From a checkpoint of a small contrastive image-text model.
Model: 32-pixel images, encoder norm layernorm, encoder patch size [4, 4], encoder layers 10, text encoder layers 8, text encoder norm layernorm.
Training: nadamw at rate 0.0014, 10200 steps, batches of 256.
Data: trained on simulated stained blood smears, 13.4 epochs.
Rows from block 5 of the text encoder, named by matrix and row number. Rows with one number belong to one attention dimension. Each number is 128 + 24 x the weight over its row's rms, rounded and kept within 0 to 255. All counts start at 0. After the name is the row's rms in percent of the matrix's.
# v: attention query, key and value (stacked) (text_encoder.blocks.5.attn.qkv.weight, 768x256, the v third), inputs 172-255
# proj: attention output (text_encoder.blocks.5.attn.proj.weight, 256x256, transposed), outputs 172-255
v.85 090 [ 64 112 143  76 170 136 112 102 121 115  91 123 122 113 137 163 144 130 117 115 160 138 106 108 158 151 125 128 125 109 121 148 135 105  97 106 103 108 102  93  82 148 142 135  66 104 124 153 148 107 125  91 150  82 147 138 130 125 101 139 120  83 104 129 126 101 165 126 176 139 117 108 174 134 165 129 149 110 122 138 147 133 102 110]
proj.85 090 [113 106 141 108 132 108 128 107 151 166 151  90 115 160 147 158 107 118 151 134 170 130 196  95 131 138 108  83 168 114 142  96 117 125 117 105 120 117  79 131 126 136 105 107 121  89 118 120  89 119 111 131 176 111 111 103 125 137 123 100 155 150 126 127 138  98 151 155 101 140 120 113  71 123 160 133 168 115 156 111 130 137 136 168]
v.86 073 [195 163  99 168 106 115 128 165 151 143 130 129  92 156 105  85 112 122 118 135 115 123 133 161  96  99 110 136 136 141 126 125 115 163 138 144 154 162 149 149 166 117 110 130 171 150 146 105 121 119 120 175 108 161 128 122 150 135 149 112 127 161 143 124 115 188  89 120 107 118 130 143 105  95  89 116  92 131 118 144 107 137 143 150]
proj.86 072 [142 138 116 158 115 150 144 144 116  92 107 146 149 100 113 102 128 118 109 134 105 139  93 153 104 126 155 158 101 144 108 145 143 135 112 186 154 139 180 145 128 151 149 137 136 168 138 142 143 145 156 109  97 152 165 153 137 104 146 138 110 109 122 119 126 131 103  97 157 146 114 120 164 132  95 116 105 133  98 124 122 131 123  81]
v.87 075 [133 130  93 171 126 102 120 117 117 112 134 128 153 171 122 141 116 113 103 125 115 120 116 117 124 133 168 113 131 154 108 167 134 164 146 148 128 112 149 139 138 106 174 111 153 109 107 134 167 148  89 126 127 167 141 126 181 126 142 135 136 121  97 100 113 168 111 118 135 125 100 123 122  70  89  88  90 180 153 127 130 116 145 142]
proj.87 067 [115 150 116 109  93 125 132 148  97 108 109 167 126 130 109 101 101 123 163 146 122 157 111  99 111 192 107 129 110 150  76 122 127 132 143 139 147 134 167 158 123 180 116 147 146 151 134 137 148 130 150 111 100 150  89 119 158  83 115 191 108 162 105 101 151 157 125 112 119 143 103 135 148 118 128 101 120  95 107  82 142 118 154  76]
v.88 062 [136 150 132 105 111 149 125 141 151 113 117 170 156 140 131 149 137 118 112 100 123 101 151 141 125 111 125 117 135 135  88 124 120  75  99 127 118 139 104  80 141 111 169 152 121 127  95 134 133 117 167 172  92 124  83 110 126 102  90 149 120 100 182  98 131 160 172 130  97 133 155 180 104  96 135 117 104 108  98 143 140 104 127 142]
proj.88 066 [154 135  89 175  75 109 153 103 122 111 116 126  85 123 106  39 147 165 161 151 161 145 112 157 136 135 146 103  79 127  76 136 124 139 166 123  74 159 160 121 130  96 131 156 109 120  97 118  86  91 146 158 115 190 132 166 108 106 133 111  97 163 109 168 142 142 115 109 155 182 112 110 119 133 133 157 118 129 120 132 102 133 138 122]
v.89 069 [ 94 114 124 103 137 138 102  83 115 121 122  77 108 128 126 129 142 148 146 153 122 137 118  86 138 165 129 121 153 131 135 116 127 137 130 107 133  98 146 155  95 153 140 118  71  99 119 136 171 126  83 105 182 143 141 161 142 150 135 112 127 104  70 140 159 118 111 151 168 150  77  91 142 104 143  94 156 130 113 121 142 155  81 126]
proj.89 076 [ 92 142 147  68 129 136 109 120 119 146 148 118 142 123 152 175  72 122 123 110 141 140 164  90 140 139 107 147 154 101 148 111 126  98 112 119 175 102  88 144 156 153 132 125 147 115 127 146 134 147 108 144 160  79 105  93 140 110 118 137 136 124 121  99 132 146 132 162  80 108 117 144 113 139 138 102 152 128 139  91 152 114 130 150]
v.90 074 [ 83 111 154  95 143 125 115 118 119 105 111 118 109 102 170 154 153 127 141 153 141 143 117 106 156 155 117 141  98 125 134 112 154  97 118 126 125 110  97 131  87 180 106 141  88 123 132 152 114 112 167  83 137 103 128 123  78 116  94 124 115  91 124 154 113 103 174 149 147 150 142 140 132 170 160 120 161  67 157 130 109 149 148 112]
proj.90 078 [102  90 122 141 150 129  95 103 142 158 148 110 145 184 131 158 157 104 119 100 129 125 163 103 134  98 130 108 142  95 175 126 120 117 133 120 102 122 109 138 160  92 143 112 161  85 126 127 113 125 117 159 163 109 133 128 100 169 152  98 182 139 146 120 113 144 167 130 111  76 126 125  91 138  98 107 150 132 155 153 141 110 112 160]
v.91 083 [ 75 111 153  87 150 119 129  94 128 126 115 111 120  89 138 127 139 155 155 140 125 177 110 120 171 144 112 114 126 114 143 126 155 121 138 105 118 118 131 155 100 143 114 110 116 123 145 145 113 111 120  76 170  72 150 143 103 142 118 102 131 110 118 148 151 105 135 151 157 124 105 133 161 180 152 158 149 119 140 132 124 152 108 112]
proj.91 081 [127  95 148 112 160 119 100 129 111 159 157  97 154 179 149 174 129  87  95 132 119 117 171  96 123 126 122 133 161  86 174 107 121 103 127  97 119 111  92 130 116 108  91 109 145  87 126 117 154 123 112 146 135  86 126 120 109 160 132 104 164 132 140 137 106 112 146 175 104 102 139 130  85 142 154 103 161 121 183 134 131 135 112 163]
v.92 076 [185 151 119 169  99 115 133 133 128 137 155 122 124 155 116 111 129 102 115 117 113 119 152 157 100 110 131 148 142 124 113 137 103 129 127 177 121 161 141 123 189 115 107 184 172 160 101 129  90 126 138 179 100 165 113 111 133  99 117 139 130 178 182 111 109 141 126 116  91 131 163 148 103 104 105  88 109 124 139 122 125 136 141 160]
proj.92 080 [145 148 101 169 125 120 153 135 138 100  84 151 116 104 114  72 131 146 138 114 123 139  78 184 111 145 128 116  74 148  85 151 127 140 119 153 111 139 183 111 117 112 141 134 154 162 114 127 135  97 136 129  95 172 156 154 124  97 146 144  92 122 117 132 117 141 134  86 156 134 112 142 181 117  98 139 102 138 105 126 125 136 137 115]
v.93 082 [178 118  91 178  93 141 133 156 152 139 137 132 141 145 105 138 120  96 121 103 115 110 132 146  95 112 140 123 130 149 119 125 116 157 137 138 120 146 159 123 166 100 126 136 162 143 131 102 167 141 119 181  90 156 134 145 182 136 143 154 136 161 135  99 134 161 106  88  82 117 121 122 126  79 107 109 110 126 130 123 134 101 122 138]
proj.93 085 [143 175 140 110 113 145 145 134 130 101  83 162 113  89 125  81 117 169 135 150 133 150  91 140 135 152 136 120  93 162  76 137 144 129 105 143 128 132 175 125 128 144 135 152 111 151 149 130 115 130 153 109  93 160 120 147 156  92 113 152 104 132 142 127 140 154 111  99 116 161 124 156 167 114 128 160  89 137 108 112 141 143 142  78]
v.94 077 [ 73 127 117 107 158 147 117 103 121 115 121 115 116 141 152 120 138 145 134 138 141 145 115  89 145 151 174 111 127 150 121 150 135 163 123 121 112 104 130 167  95 158 143  92  93  98 119 151 185 131  78  98 166 113 180 152 128 153 147 130 155 104  59 128 138 134 115 138 163 132  62  77 142 110 125 118 143 181 149 113 141 147 140 127]
proj.94 083 [ 74 123 157  77 130 150 107 126 130 163 165 134 152 148 147 152  75 114 118 122 124 122 179  73 119 146 119 141 153 101 175 105 132 104 110 126 160 129  92 158 129 147 111 113 140 104 124 150 143 134 112 122 160  79 108  90 133 108 110 155 146 136 141 110 110 156 137 136 108 107 119 116 104 127 151 107 171 111 143  91 158 111 123 177]
v.95 120 [124 160 112 146  84 126 102 123 111 112 151 151 130 168 119 118 130 117 138 136 110 120 133  99 115 139 141 124 135 123  97 134  98 171 183 130 153 151 157 171 140 114 166 108 135 101  90 131 194 135  94 176 135 165 127 132 172 122 114 122 133 165 110  96 126 142 113 102 133 138 114 131 111  69 125  88 134 153 144 124 147 119 122 159]
proj.95 107 [ 99 135 132 100 110 124 131 139 139 145 113 163 150 135 100 114  94 135 133  85 143 153 119 114 124 143 127 148  95 131 106 160 101  93 100 161 150 152 133 105 175 159 148 134 137 113 120 143 139 153 121 120 117 130  85  97 163  65  97 158 142 136 134  96 134 170 124 121  87 102 100 135 141 100  94 123 106  95 115  95 175  88 166 135]
v.96 119 [142 112  92 201 128  83 135 136 129 105 151 144 130 133 122  88 174 123 105 139 103 144 126 145  90 125 138 170 129 143 131 112 127 102 138 142  88 134 116  96 109 155 104 164 129 158 136 123 129 128 133 100 124 210 108 109 127  95  88 151 129 113  70 149 119  94 111 156 140 119 112 144  85 131 121 112 108 101 166 133  95 117 164 106]
proj.96 112 [119 138 124 133 127 106 121 171 139 117  95 156 116 130  89 136 185 147 112  87 133 130 116 140 120 123 173 152 112 133  98 149  98 152  42 118 127 143 147 105 118 111 149 162 106 137 133 167 142 117 127 123 106 136 117  92 134  97 137 156 114  76 126 114 126 150 151 137 112 117 126 143 180 109 120  80 119 119 141 164 105  96 121  79]
v.97 070 [140 145 161  98 124 103 155 130 135 111 134 153 141 118 113 109 108 102 121 123 142 142  87 143 123 126 148 126 116 135 163  97 174  90 136 125 110 119 149  90 170 157 112 180 144 172 184 118 112 114 131  90  80 114  97 127 118 138 116 149 125 151 129 118 127 101  83 164 122  86 155 147 109 121 145 114 102  83 125 133 146 148 153  85]
proj.97 071 [150 101 117 151 124 126 128 107 130 107 126 109 114 133 135 118 127 120 122 106 155 166 135 139  99 119  85 138  82 135 115 159  99 177 120 135 114 143 118 143 109  68 108 144 135  99 117 110 120 141 102 109 148 216 127 146 117 112 110 147 133 115 122 121 116 133 155 124 169 153  90 117 151 121  63 101 142 139  88 167 113 134  74 140]
v.98 086 [133 122 118 147 143 119 123 147 117  96 138 129 139 124 108 139 159  96  87 136 120 119  89 158 104 118 155 169 126 129 144 100 161  78 116 138 108 107 115  81 121 129 111 173 142 137 166 130 145 109 134  73 104 176 106 110 129 117 112 142 139 103  93 130 118  99 126 159 150 106 134 147 112 111 134 109  80  99 137 132 133 132 175 125]
proj.98 092 [152 131 137 159 129 139 150 124 122 114 116 134 105 143 107 115 147 160 123 101 133 149 157 144 108 124 153 126 115 140 126 177 105 208  82 141 106 160 109 123 136  84 157 115 133 115 115 119 142 129  84 150 144 146 149 119 115 121 145  98 115  99 121 126 118 159 132 122 148 143  90  92 149 128  83 125 164 142 114 183 127 111  96 148]
v.99 082 [176 170 176 113 110  90 117 136 137  95 134 163 114 124 142 106 122  98 115 112 117 123 118 136 123 122 134 161 139 114 130 108 131  86 101 153 123 143 125 117 174 156 103 207 163 158 137 122 113 112 159 132  95 111  88 105 125 134 107 138 111 155 136 146 157 112 104 121 115 121 219 180 109 143 128 102 119  57 114 116 158 128 139 104]
proj.99 076 [154 131 125 172 117 107 147 128 129 115 132 126 135 125 141  81 144 110 115 111 133 139 148 122  78 119  87 121  90 128 129 160 103 186 118 182 127 118 141 148 107 120 120 165  66 104  97 114 103 138 107 146 133 174 147 125 115 100 142 162 141 103 112 133 115 144 143 116 132 136 124 129 144 139 103  79 136 137 152 154 119 126 133 115]
v.100 079 [123 134 123 117 123 155 115 102 118 137  90 118 121 139 139 111 145 141 155 128 126 120 170 106 120 113 131  97 107 125 105 169  81 156  95 121 161 140 127 161 112  99 146  84 101 112  73 124 119 135  98 164 149 118 188 122 128 148 142  90 114 141 131 115 151 168 138  93 122 161 135  87 142 131 117 141 166 167 101 136 111 115  74 134]
proj.100 086 [108 157 137  62 129 109 115 125 133 141 145 142 139 119 154 139 124 122 137 143 107 106 136 105 157 121 118 122 157  98 154  88 173  70 133 106 134 111 117  85 158 161 124 117 115 165 140 133 115 114 161 119 112  65 101 124 140  95 144 130 133 123 139 149 129 119 115 156 118 110 161 146 140 148 166 174 114 125 192 105 132 126 160 108]
v.101 112 [146  81 106 145 102 101 132 133 161 152 161 122 114 139 149  86 145 157 173 158 124 151 165 143 141 116 100 151 123 134 101 105  82 147 135 127 123 177 132 148 111 110 102 136 143 136 127 127  88 143 124  95 133 162  95 120 107 118  99 117 116 139 142 138 144 136 137 159 110 130  64 134 152 129 112 150 148 146 120 139  82 116  82 130]
proj.101 115 [115 165  96 146 100 119 129 147 130 121 101 165 134 124 124 143 125 118 131 146  99 126  73 137 125 141 158  90 148 157  90 125 138 112 148 107 128  94 191 132 114 161 168 122 138 160 151 129 160 102 124 124  78 116 124 144 157 122 124 169 120 120 125 134 145 111 114  83 125 106 152 162 127  93 122 129  73 104 155  74  89 108 155  78]
v.102 092 [133 137 150 115  99 166 139 102 143 134 101 103  86 126 137 117 115 160 160 133 140 135 181 117 150 123 128 114 129 134  93 145  66 160 108 136 174 177 134 173 136 106 142  98 134 110  84 118 117 123 127 163 172 115 140 144 116 140 145  85 126 144 163 116 151 165 130 106 120 169 125  97 151 126 111 128 168 147 114 127 126 123  85 138]
proj.102 104 [103 148 137  92 136  95 114 108 120 138 130 145 145 117 151 138 114 100 152 134 100 106 114 110 175 132 126 133 151 101 148  79 150  83 149 129 133 109 115 105 145 176 102 142 108 153 149 131 122 116 147 111 111  83 118 132 138 110 122 143 125 160 155 143 124 106 113 165 107 114 173 177 126 131 145 161 113  98 176  82 141 145 154 112]
v.103 095 [182 147 166 141 129  81 138 152 133  93 122 140 127 126 119 104 167 103 104 100 102 114 132 146 116 114 132 152 130 124 148  99 142 104 117 145 144 169 128 102 167 169  85 176 162 152 129 121 100 114 165 133 122 171  82 106 125 129 133 123 117 155 133 129 137 114  99 143 123 134 210 176  95 165 133  94 132  70 124 105 141 106 165 106]
proj.103 090 [140 140 137 178 120  93 126 139 126 101 124 158 144 146 147  87 151 126  74  98 105 133 141 123  89  91 121 143  89 139 116 123 115 166 144 193 159 135 149 170 147 127 142 142  74  89 103 128 110 154 125 171 137 141 131 133 129 123 112 136 138 102 117 141 147 143 121 115 119 136 114 119 128 125 130  41 143 144 166 146 117  96 141 111]
v.104 113 [151 110 117 166 132  85 126 152 135  82 138 121 133 130  98 118 148 108  84 124 119 131  89 149 102 124 158 176 114 133 140 103 158 106 130 154 110 127 102  77 128 150  98 170 151 149 159 142 129 121 124  92 111 186  98  91 133  97 104 130 141 109  90 132 116 102 104 148 158 121 122 157 102 127 121 121  86 122 132 113 128 126 176 114]
proj.104 120 [155 141 129 146 144 133 148 178 122 112 107 131 117 133  95 123 152 154 102  97 149 159 139 130 114 135 164 132 104 141 103 168  99 186  87 138 131 153 130 123 133  91 145 113 120 104 122 131 145 143 112 145 150 158 141 129 136 119 154 113 131  92 118 107 130 185 126 129 133 135 109 119 137 129  84  82 147 137  94 157 139 107  92 115]
v.105 072 [102 136 141 119 126 145 129 135 133 118 139 125 115 142 128 116 134 146 124 116 121 115 155 102 138 159 127 109 115 111 100 146 100 175 133 116 160 140 127 160 124 107 152  80 112  86  90 125 161 130 112 197 168  88 135 115 126 109 144 104 127 130 143 118 144 130 130 122 119 156 155  99 108 133 139  98 151 152 113 132 144 122 107 140]
proj.105 078 [ 94 120 128  96 119 116 114 136 116 126 134 111 157 141 114 157 142 103 104 127 107 102 133  81 153 110 137 125 155 142 156  95 141  64 154  97 138 116 114 158 152 174  99 142 105 106 132 160 138 138 148 112 123  84 130 132 127 136 116 147 125 122 112 127 141 133 145 140 100 124 170 154  85 127 181 120 127 127 165  86 161 110 174 145]
v.106 088 [130 139 153 126 106 131 131  90 126 157 126 123  96 131 144 112 119 126 144 133 148 135 197 103 154 120 104 108 131 129  87 131  72 146 124 141 181 191 126 171 163 104 114 135 130 116  69 103 110 108 138 175 145 117 142 126 114 122 142  95 115 164 155 120 167 134 126 117 102 163 154 118 138 160 143 132 191 140 111 129 121 120  89 144]
proj.106 097 [115 135 147 118 121  93 115 134 130 127 137 149 135 134 168 136 131  84 136 128 114  95 120 105 146 108 111 127 159 118 129  87 138  65 147 137 144 107 147 129 143 184  93 158 110 147 146 137  97 114 161 118 119  98 106 138 129 126 124 168 124 140 145 137 129 100 142 138  96 125 179 156 132 123 154 123 112 131 184  96 136 129 165 113]
v.107 084 [142 125 149 129 101 150 129  99 134 133 124  96 105 136 147 125 120 174 146 143 143 146 176 113 137 146 110  69 114 118  93 133  65 147 115 143 157 189 127 173 138 119 151 105 158 118  86 114 119 122 137 163 165 115 136 129 116 128 148  79 117 164 137 130 155 156 118 112 105 151 145  92 133 144 119 106 156 147 116 124 131 116  72 158]
proj.107 107 [114 144 152  92 124  81 107 120 121 135 135 156 142 125 151 142 135 111 150 138 100 108 126 104 170 111 123 146 155 108 133  77 151  62 133 105 137 114 122 113 144 188 108 132  99 139 156 144 108 125 161 112 116  80 119 116 128 109 121 169 118 137 152 144 118 111 126 158 104 119 164 167 135 127 170 139 112 100 189 114 138 126 146 101]
v.108 098 [115 140 125  88 110 166 132 113 141 171 104 125 119 106 153 130  99 169 168 129 132 128 178  98 153 125 104  96 147 130 123 139  81 154 116 113 159 166 135 181 138 113 148  83 124 114  82 104 116 144 122 175 138  72 159 130 122 143 140 105 133 151 174 114 138 171 146  98  91 154 131 113 160 125 123 143 165 140 106 123 146 130  72 135]
proj.108 104 [120 136 128 107  88 119 103 102 107 134 140 123 140 127 164 132  94 101 151 169 116  87 110 123 156 139 118 108 150 127 139  83 170  67 171 120 121 104 129 131 144 183  93 141 117 135 139 141 113  97 155 110 115 109 110 145 136 144 124 144 113 172 118 144 144  98 131 131 114 140 158 159 106 130 151 154  98 118 158  83 131 135 153 121]
v.109 084 [183 151 165 111 116 106 141 141 134 121 142 165 118 120 130 102 154  92 121 114 103 131 121 149  97 102 129 164 120 110 125  88 134 124 137 156 155 169 133 131 177 174 104 183 160 145 126 112  96 113 165 133 112 156  77 123 122 112 119 125 102 162 120 132 148 110 109 153 118 130 206 175  86 157 136  82 149  79 121 116 151 122 148 101]
proj.109 083 [147 136 147 175 119  98 138 129 123 134 132 155 134 138 150  82 163 121  94  90 102 117 131  96  77  76  91 147 120 146 105 136 116 168 152 181 163 150 159 163 134 117 124 155  81 119 107 132 131 157 111 171 120 129 134 158 127 117 114 143 135 119 126 139 140 136 122 107 113 154 150 136 122 126 131  56 146 137 146 150 111 126 155 102]
v.110 075 [169 116 127 120 133 126 132 133  92 124 162 168 141 128 118 124 128  91  89 124 128  94 101 114 115 114 125 156 125 145 152 101 171  95 128 114 132 112 122  99 180 155 106 168 172 147 170 142 119 122 169  90 124 140 105 105 110 131 100 159 144 132 159 112 147  99 124 124 122  93 172 172 104 133 148 124 100  99 139 128 166 160 168 115]
proj.110 077 [164 132 114 150  97 135 136 129 142 120 120 114 116 132 122 102 136 152  98  95 140 142 132 144 114 140 112 109 114 175 126 165 100 199 149 138 147 143 160 156 120  76 156 126 141 104  92 112 115 139  91 169 152 158 146 147 107 129 141  94 121 121 120 119 117 133 135 118 117 132  91  81 124 121 117  89 165 153  86 183 117 128 115 139]
v.111 088 [ 76 112 101 120 152 151 131 124 115 160 118 105 150 129 122 154 109 158 120 130 148 128 133 101 144 142 123 107 132 124 119 175 148 128 121 108 107  91 128 125  90 103 165  61  86  93 130 124 153 148  93 117 134  94 176 151 127 124 134 133 152 104 117 119 112 136 165 115 143 109  64  73 142 106 155 162 128 167 147 134  96 143 111 175]
proj.111 083 [108 114 127  83 130 150 123 131 148 138 129 103  91 103 115 181 101 132 171 162 131 130 125 142 180 145 164 107 155 104 144 105 145  96 118  72 123 127  85  78 106 133 122 117 160 140 144 128 126 118 124 108 143 116 121  95 105 127 136  86 137 154 131 117  97 122 134 146 146 140 102 123 107 136 143 194 137 128 117 107 149 140 104 143]
v.112 076 [133 195 167  98  90 139 130 112 102 115  88 142 133 136 143 121 127  92 128 106 110 127 120 116 101 151 141 112 119 116 124 107 158 117 126 146 187 138 125 146 160 132 111 146 146 123 117 115 112 114 169 172 111  75 118 105 134 147 153 103 106 149 141 114 158 143 123  98 109 121 224 149  92 146 160  90 150  80  98 134 180 114 132 116]
proj.112 078 [150 119 140 150 142 108 114 104 141 141 134 126 132 140 167  83 137  89 114 122 111 123 161  67 118  91  80 158 124 124 133 113 105 114 165 200 153 131 130 148 167 122 112 138  91  95 109 141 129 150 121 153 140 155 143 140 106 111 119 153 100 129 134 140 122 129 113 126 114 146 121 114 114 148 133  91 145 125 177 134 153 119 136 164]
v.113 071 [ 91  84  86 166 145 139 124 118 134 139 162 130 153 125 117 128 114 139 148 143 125 153 134 129 124 118 102 122 121 130 109 126 122 114 130 126  98 117 116 103  89 113 124  95 111 126 134 137 104 143  93 112 136 171 143 139 121 102 101 126 133  88 123 107 100 145 168 154 137 104  36  76 169 109 125 191  98 163 144 109  95 138  99 162]
proj.113 072 [108 140 108 100 137 151 134 151 138 125  82 148 111 110  96 161 118 144 161 150 150 139 118 173 180 156 175  97 121 117 121 132 150 121  91  81 118 114 130  91 109 102 135 105 163 147 162 106 142 119 103 102  99 106 112 114 145 130 141 113 132 123 110 133 126 115 110 128 137 104 114 130 137 107 102 196 107  95  85  93 111 137  98 122]
v.114 159 [129 115  77 191 136 100 127 167 125 106 140 130 141 146 109 119 144 107  81 100 121 136 108 153  87 131 143 175 124 136 125 131 142 122 128 140  72 106 117  79 111 137 122 152 137 147 142 130 153 138 112  98 110 200 111 116 146 109 107 152 134 104  75 137  88 103 123 143 145 106  83 139  83 115 107 117  87 119 146 135 102 112 173 118]
proj.114 154 [159 144 136 131 152 133 148 164 153 102 114 142 111 103  76 128 161 168 123 107 142 144 144 152 125 119 176 132 102 134 101 169 113 185  53 112 121 162 124  99 121  73 165 130 129 135 113 142 116 122 125 146 139 116 142 118 133 111 139 105 121  89 124 120 128 141 132 134 141 126 103 136 177 123  87 123 127 137  97 174 125 126 106 107]
v.115 088 [ 78 141 120 129 152 138 131 111 105 142 117 103 159 134 135 134 110 133 122 131 142 122 114 108 117 127 133 116 112 132 145 156 175 113 133 128  90  64 141  89 118 128 172 103 111 126 136 122 154 138 114 105 122 121 186 137 122 127 144 144 136 106 119 110 118 105 148 122 126  97  89 128 151 113 152 158 109 129 157 128 126 169 135 140]
proj.115 080 [ 83 124 138 101 135 170 141 116 132 140 162 105 100 141 128 152 111 150 183 139 157 155 155 138 152 137  91 115 114  95 150 164 126 112  90  90  97 153  88 105 131  89 120 120 139 115 115 115 111 130 112 129 148 130 114 135 106 136 123  85 124 126 133 124  95 110 149 175 145 131 101 101 152 135 120 185 164 148  70 159 140 150  77 144]
v.116 066 [115  75  83 156 130 115 111 122 122 133 152 110 131 136 130 132 123 153 147 142 166 154 158 140 115 136 106 124 122 168 113 126 139 141 146  90  93 121 134 112  82  95 153  93 109  86 122 126 113 131 105 122 126 149 145 151 135 115 123 138 136  91 127 118 100 137 147 132 173 122  23  92 156 104 129 178  82 172 124 141  71 137 125 165]
proj.116 066 [118 146 107  97 130 156 149 153 156 110 112 127 124 107 106 176 113 151 173 126 112 132 113 141 131 165 168 108 159 122 133 135 155 115 100  75 107 132  93  91 136 139 150 109 165 127 186 159 143 123 112 101 130 117 112 118 148 131 130  90 138 128 121 134 125 123 123 128 135 132 124 149 118 115 131 183  98 124 117  96 111 139 111 147]
v.117 101 [112 142 128  86 119 157 131 111 130 157  99 128 127 119 147 138 108 168 156 128 120 134 174 117 166 134 116  66 128 120 119 148  82 155 121 110 152 154 147 172 131  96 167  81 111 111  73 113 131 137 127 175 153  97 175 139 139 143 152  85 119 148 169 112 154 157 140 106 105 140 122 110 171 127 126 159 158 156 107 134 133 123  90 150]
proj.117 105 [105 129 137 104 114 123  96  96 113 142 137 124 140 128 142 147 109 107 150 175 123 104 112 105 154 125 120 124 149 119 149  82 146  67 163 113 109 109 119 113 142 182  95 150 122 148 142 132 117 102 157  98 113  96 110 140 116 144 124 140 125 174 137 132 134 100 105 124 139 125 159 146 117 133 146 181  96  96 157  92 137 155 149 121]
v.118 092 [135 130 138 108  95 137 137  94 131 146 118 125 105 133 166  96 123 153 150 122 135 127 174  94 155 141  99  74 117 120  91 127  59 158 115 126 169 177 126 181 143 117 136 105 141 111  77 102 114 129 134 180 168  86 134 129 129 157 165  88 129 153 153 112 155 163 136 107 110 149 138 115 137 152 125 135 172 140 114 121 140 117  94 130]
proj.118 098 [115 134 136  97 111 111 110 116 127 138 135 153 136 129 153 144 130 101 147 141 101  85 108 117 153 110 127 132 152 126 140  90 139  82 157 132 135 115 137 130 127 182 102 145  81 134 137 146 121 129 151  96  96  75 110 130 145 126 127 167 114 146 128 142 141 107 117 145 123 138 180 161 123 148 177 118 109  90 162  97 146 127 168 108]
v.119 126 [128 102  87 186 129  86 126 157 126  97 156 120 138 144 114 114 162 112  91 123 116 131  99 162  77 129 133 184 114 134 125 127 146 114 148 133  86 120 122  85 124 141 106 166 129 134 156 139 146 131 130 102 107 200 105 105 139  90  96 162 132 106  65 139 111 116 129 155 157 114 108 135  86 125 125 106  89 115 151 131  86 116 168  96]
proj.119 125 [144 144 130 125 140 120 132 168 147 109 116 134 103 119  92 126 150 152 136  87 147 138 129 119 127 132 171 132 111 135 106 165  75 181  59 107 119 154 123 104 119  97 151 119 103 122 129 130 145 135  93 126 134 124 115  98 137  90 133 119 115  69 115 124 120 143 150 137 125 116 104 146 172 119  81 108 130 122 123 162 125 107 114 117]
v.120 069 [142 132 113 126 121 157 117 121 124 134 133 109 128 139 109 111 128 162 116 145 138 126 169 106 134 144 146 108 104 139  90 127  48 159  95 110 135 173 103 142 116 100 152  73 121 121  67 112 125 131 129 178 175 111 146 124 149 142 168  97 135 130 144 130 131 151  99 119 121 142 115 130 120 133  93 152 160 163 131 134 119 116  90 139]
proj.120 074 [ 99 126 148  98 124 101 135 151 118 122 116 154 137 109 142 181 126 126 124 136 113 118 118 106 173  99 158 130 158 109 130  85 157  75 154 131 143 124 133 103 147 170 108 143 105 147 155 132 119 123 157 144 103  76 126 144 134 116 129 125 116 126 145 141 145 114 100 126  95 119 182 166 126 135 174 137  80 107 175  85 148  84 167 102]
v.121 092 [133 130 133 149 143 105 128 153 146 121 153 136 133 120 140 120 117  87 111 120 106 111  85 142 122 123 142 159 138 124 160 100 189  95 154 148  86 110 138 100 130 150  92 175 140 162 179 131 130 119 153  84  97 157  86 126 147 131 105 148 112 122  99 159 105  84 113 167 147 103 128 168 109 139 141 102  99  85 137 115 113 125 171 116]
proj.121 097 [148 126 108 178 131 128 132 139 124 110 117 115 129 128 103 105 144 149 123 123 141 153 136 144  83 118 111 143  85 138  92 160 100 166  94 140 139 137 141 137  85  89 139 142 128 120  99 121 133 137  95 127 142 186 126 115 136 118 124 134 145  94  97 110 134 139 141 122 135 131  93 123 153 118  98  93 129 154  94 175 105 128  81 123]
v.122 070 [141 141 121 132 118 131 124 107 129 154 117  95 107 137 118 116 122 150 159 138 136 126 177 125 161 129 112  91 119 112  87 151  38 160 123 134 179 195 125 164 144 108 154 100 126 110  79 147 117 139 117 181 155 114 145 134 126 124 152  83 113 161 133 111 119 145 134 100 132 153 121  99 138 148 133 139 150 159 109 131 125 106  85 157]
proj.122 088 [100 157 136 109 123  88 112 135 131 140 118 143 135 138 143 163 120 108 144 142 100  92 102  90 185 120 123 124 140  94 133  85 160  80 134 113 127 132 125 108 146 180 114 124 116 154 157 151 129 106 168 123  93  68 122 145 112 112 132 150 109 134 161 128 132 120 121 137 127 122 179 148 139 128 166 201 102 109 169  85 141 142 170 111]
v.123 093 [130  68  97 190 117  71 133 132 151 120 184 142 122 147 149  99 168 128 137 147 122 151 138 135  94 128  97 168 109 133 111  95 109 125 148 132  96 154 130 112 127 135 100 157 135 140 117 144 117 139 125  83 119 205  96 114 129 112  95 144 124 114 110 153 117  91 106 155 143 130 116 126 108 127 113 108 118  99 148 125  82 110 142 115]
proj.123 088 [121 153 118 144 121 110 137 173 147 116 117 169 126 125 106 149 164 123 125 103 130 122  93 140 124 161 167 125 117 124  91 142 110 125  64  99 129 123 154 110  85 162 155 151 106 148 163 156 139 120 125 106 100 126 111  92 170  98 142 156 120  89 105 127 123 143 132 107  98 128 143 155 161 105 123  85 101 132 137 113 118  81 124  77]
v.124 074 [167 127 133 167 101 129 139 117 121 127 132  90  92 141 113 100 150 149 155 146 134 167 179 107 118 154 122 103 115 121  99 134  63 160  86 132 143 182 119 168 117 121 123 113 148 131  82 135 142 124 110 164 161 143 114 125 120 121 141  83 108 134 125 131 161 159 123 118 132 162 123 100 126 143 127 121 171 146 100 138 130 120  98 152]
proj.124 084 [108 176 118  75 136 124 119 149 131 124 142 151 133 126 133 139 140 128  95 138  93  99 101  95 163  94 158 120 166 132 131 103 144  90 119 122 129 107 134 120 156 176 112 126  78 143 135 141 130 125 171 127 107  78 131 136 136 121 140 142 135 127 157 145 136 118 124 143 116 115 188 161 125 131 167 132 110 119 175 107 162 115 179 101]